{
  "hop_length": 160,
  "win_length": 512,
  "kernel_size": 3,
  "widths": [320],
  "optimizer": "adamw",
  "beta1": 0.9,
  "batch_size": 128,
  "warmup_steps": 520,
  "weight_decay": 0.1
}
Rows from block 9 of a small sound classifier, named by matrix and row number. Each number is 128 + 32 x the weight over its row's rms, rounded and kept within 0 to 255. All counts start at 0.
After each channel's rows are labels from the 100 clips, of 14976, where the channel reaches its highest value: "loudest band" is the band of the loudest frequency at the time of the peak; "top examples" is what is common among them. Only what is clearly more common there than usual is listed. The data: short made-up English sentences, spoken by a formant synthesiser in many voices. In brackets: how many of the 100, against the usual share in percent.
# c30: last pointwise conv (model.blocks.9.c3.0.weight, 320x320x1), inputs 107-213

c30.119 [195 136 163 136 140 140 123 126 132 121 141 171 156 123 133 136 135 117 121 131 124 119 144 142 122 120 128 255 255 128 114 120 124 133 124 126 143 133 124 131 255 156 141 138 122 243 130 142 124 130 128 130 131 133 124 129 162 136 118 107 175 136 127 168 130 133 122 155 139 135 109 134 131 133 132 149 143 133 117 128 114 116 130 126 132 135 170 128 115 119 155 125 133 126 141 125 119 131 135 130 125 120 122 120 130 125 124]
loudest band: 250 to 500 Hz (45 vs 19.6)
top examples: sentence kind: question (100 vs 24.8); /ɛ/ (82 vs 47.5); number of words: 4 (79 vs 27.9); /w/ (77 vs 39.2)

c30.305 [110 127 118 130 115 129  93 151 116 147 130 126 134 128 129 147 124 132 141 118 151 153 131 129 134 147 156 119 110 146 131 143 145 122 137 142 139 138 119 139 121 124 122 134 124 116 126 140 138 133 130 127 120 125 131 129 118 130 190 130 118 125 152 122 124 130 129 118 138 147 121 128 115 131 157 120 139 133 179 134 186 133 132 141 146 126 117 130 131 145 119 140 134 113 116 120 191 145 151 124 146 127 125 132 141 136 119]
loudest band: 4000 to 8000 Hz (30 vs 12.6); 2000 to 4000 Hz (26 vs 4.3)
top examples: sentence kind: request (100 vs 12.5); "me" (58 vs 6.3); "take" (38 vs 3); "show" (30 vs 3.4)

c30.134 [108 156 122 146 148 144 119 166 141 121 150 128 146 162 149 134 156 149 122 153 126 144 155 161 135 129 122 107 114 173 146 140 129 159 119 144 151 128 150 161 114 127 161 161 143 117 140 165 127 157 125 141 153 125 116 123 118 151 158 162 124 140 150 124 136 160 122 115 150 143 166 118 131 118 146 112 130 139 178 169 172 125 153 154 159 121 122 122 145 160 116 131 132 146 152 121 175 177 131 131 172 147 148 149 173 123 155]
loudest band: 2000 to 4000 Hz (26 vs 4.3)
top examples: sentence kind: request (100 vs 12.5); "me" (59 vs 6.3); "take" (37 vs 3); "bring" (29 vs 3)

c30.172 [112 167 109 124 143 141 116 158 146 130 144 105 138 143 149 131 137 131 134 134 139 151 135 152 160 147 124 117 113 150 137 140 132 150 127 161 159 110 142 153 117 108 149 158 130 112 129 148 125 168 138 136 136 129 131 138 117 155 162 159 121 147 147 119 140 153 134 122 167 143 168 124 126 115 147 106 140 139 166 164 167 144 158 149 168 133 123 119 149 149 116 145 134 136 155 124 161 165 136 141 161 155 128 140 151 142 144]
loudest band: 4000 to 8000 Hz (30 vs 12.6)
top examples: sentence kind: request (100 vs 12.5); "me" (58 vs 6.3); "take" (38 vs 3); "bring" (31 vs 3)

c30.78 [214 131 187 100 145 165 115 137 132 129 126 159 151 115 124 134 119 128 107 129 137 110 124 136 130 119 128 225 251 118 106  95 128 117 130 132 127 112 132 119 236 156 112 141 130 244 128 137 123 126 124 112 122 130 132 141 172 119 114 113 184 127 130 180 129 141 138 174 140 127 113 132 139 131 128 154 143 136 118 140 110 127 135 136 136 136 187 134 117 134 176 117 133 130 142 128 119 118 130 130 115 130 145 143 117 134 153]
loudest band: 250 to 500 Hz (46 vs 19.6)
top examples: sentence kind: question (100 vs 24.8); number of words: 4 (80 vs 27.9); /w/ (75 vs 39.2); "where" (70 vs 12.3)

c30.288 [179 137 165  98 153 172 110 169 123 124 122 160 170 128 134 132 123 102 107 128 132 122 124 137 127 130 128 192 195 119  72  91 117 126 130 144 124 119 134 106 200 158 127 157 126 214 129 133 128 132 128  86 132 126 139 140 198 116 138  75 201 140 134 199 132 149 141 182 142 135  79 140 130 115 142 161 147 132 139 140 136 133 146 138 138 141 188 136 104 132 185 110 128 119 141 126 140 131 145 135 124 129 139 137 125 136 141]
loudest band: 250 to 500 Hz (45 vs 19.6)
top examples: sentence kind: question (100 vs 24.8); number of words: 4 (80 vs 27.9); /w/ (72 vs 39.2); "where" (67 vs 12.3)

c30.264 [109 164 117 162 142 102 142 157 156 101 164  90 113 133 162 114 153 172 107 144 123 166 165 163 152 157 105 111  99 143 168 178 103 171 113 136 155  97 149 184 112  96 171 154 133 104 135 162 102 159 128 167 140 127 130 128 114 151 152 157 111 144 145 114 135 163 118 117 154 149 147 111 129  92 172 110 119 135 183 176 171 127 167 132 113 110 109 118 140 170 113  95 137 142 152 125 172 189 145 121 200 143 150 138 174 126 142]
loudest band: 2000 to 4000 Hz (28 vs 4.3)
top examples: sentence kind: request (100 vs 12.5); "me" (60 vs 6.3); "take" (36 vs 3); "show" (31 vs 3.4)

c30.76 [115 166 117 123 174 162 160 162 141 126 125 109 150 138 154 121 133 150 132 133 142 161 116 161 135 176 132 118 114 128 150 121 130 145 158 129 138 105 142 108 112 127 147 139 131 113 143 151 129 168 146 128 143 114 139 144 111 154 193 191 123 170 180 116 138 161 148 108 159 161 165 153 158 107 176 106 154 130 189 160 186 133 161 165 155 148 120 120 159 156 109 154 133 181 169 120 184 183 188 156 177 144 167 151 180 131 171]
loudest band: 2000 to 4000 Hz (30 vs 4.3)
top examples: sentence kind: request (100 vs 12.5); "me" (61 vs 6.3); "take" (34 vs 3); "show" (34 vs 3.4)

c30.71 [167 123 149 123 128 154 129 124 130 141 126 172 154 127 129 143 125 135 129 130 140 127 128 125 112 130 134 242 228 121 117 110 140 124 132 124 121 134 120 111 236 140 127 135 123 212 122 135 137 119 125 133 123 131 126 121 158 131 120 116 156 125 119 158 127 121 121 151 128 130 110 125 128 129 129 143 149 121 120 120 118 123 114 126 136 119 157 130 113 108 153 138 127 122 120 126 122 128 135 123 124 123 123 121 124 126 121]
loudest band: 250 to 500 Hz (46 vs 19.6)
top examples: sentence kind: question (100 vs 24.8); number of words: 4 (80 vs 27.9); /w/ (75 vs 39.2); "where" (70 vs 12.3)

c30.223 [ 99 147  98 116 138 151 112 184 141 143 127 126 150 121 122 161 116 117 142 116 147 133 121 144 140 129 150 103 106 138 118 122 154 119 145 144 136 136 135 112 103 136 124 150 123 101 109 145 143 164 134 106 121 122 128 142 106 135 162 134 112 144 163 101 139 153 143 102 143 144 137 135 123 118 141 104 136 133 157 155 162 137 144 148 154 136 108 107 134 145 102 153 137 127 131 130 167 139 143 139 143 151 139 148 146 133 135]
loudest band: 2000 to 4000 Hz (25 vs 4.3)
top examples: sentence kind: request (100 vs 12.5); "me" (60 vs 6.3); "take" (36 vs 3); "bring" (31 vs 3)

c30.252 [189 138 164 123 151 134 154 125 131 137 138 180 139 120 128 133 129 147 137 129 140 130 144 147 142 124 118 254 248 121 158 126 129 124 119 129 139 146 137 131 248 136 132 133 123 224 133 152 127 142 131 152 134 138 127 129 165 131 114 153 168 125 119 174 135 142 124 160 136 119 146 135 145 148 121 143 140 131 122 137 121 118 134 127 126 133 168 124 142 132 166 131 130 143 144 130 121 127 120 136 127 126 145 127 132 127 137]
loudest band: 250 to 500 Hz (45 vs 19.6)
top examples: sentence kind: question (100 vs 24.8); number of words: 4 (80 vs 27.9); /w/ (77 vs 39.2); "where" (72 vs 12.3)

c30.45 [109 118 119 134 106 134  87 138 118 139 122 123 130 136 143 147 129 120 151 129 149 148 121 127 126 150 149 119 113 150 120 145 143 137 140 126 124 142 116 136 113 120 132 112 125 112 132 128 131 122 127 115 130 129 135 130 114 128 193 126 121 127 142 119 126 125 126 120 129 151 115 124 104 117 160 113 136 128 177 122 186 131 125 151 141 124 116 134 125 133 113 130 122 109 112 120 187 161 149 120 164 114 117 129 146 127 118]
loudest band: 2000 to 4000 Hz (25 vs 4.3)
top examples: sentence kind: request (100 vs 12.5); "me" (59 vs 6.3); "take" (37 vs 3); "bring" (29 vs 3)

c30.106 [189 147 180 106 151 188 113 161 131 114 131 147 173 121 128 122 115 101 108 119 120 124 132 149 124 124 121 211 214  97  87  96 122 124 132 123 123 117 135 117 205 155 127 136 135 220 131 137 102 133 127  96 118 132 130 134 207 118 124  95 209 144 127 208 136 148 134 195 146 140  97 136 140 122 139 167 157 135 128 147 122 130 144 138 147 140 209 135 115 139 195 109 137 138 145 124 124 131 145 136 124 137 145 142 124 124 142]
loudest band: 250 to 500 Hz (47 vs 19.6)
top examples: sentence kind: question (100 vs 24.8); number of words: 4 (80 vs 27.9); /w/ (72 vs 39.2); "where" (67 vs 12.3)

c30.272 [176 128 155 123 137 145 135 123 130 141 127 163 143 122 126 135 123 133 137 127 135 119 133 130 130 122 145 246 241 119 134 123 145 118 127 122 131 131 129 110 242 133 128 126 125 210 120 138 137 122 127 141 128 131 125 119 164 135 119 125 178 119 123 172 126 137 120 150 135 125 126 130 131 132 127 143 149 137 122 127 115 128 125 127 131 123 159 127 123 116 154 138 130 136 133 127 113 129 136 132 123 119 124 123 124 131 133]
loudest band: 250 to 500 Hz (46 vs 19.6)
top examples: sentence kind: question (100 vs 24.8); number of words: 4 (80 vs 27.9); /w/ (75 vs 39.2); "where" (70 vs 12.3)

c30.282 [115 134 123 128 118 135 106 148 121 146 125 121 135 130 137 156 129 137 151 120 148 157 130 133 137 154 150 118 111 136 151 135 146 123 127 134 125 140 116 139 122 131 131 121 131 118 127 139 144 136 138 143 134 121 126 135 110 130 201 142 117 129 145 119 121 133 129 120 138 140 132 120 108 134 165 111 138 138 197 142 197 138 133 142 149 129 115 124 138 147 109 132 125 127 122 119 200 158 151 132 161 125 124 140 146 130 125]
loudest band: 2000 to 4000 Hz (27 vs 4.3)
top examples: sentence kind: request (100 vs 12.5); "me" (59 vs 6.3); "take" (37 vs 3); "bring" (29 vs 3)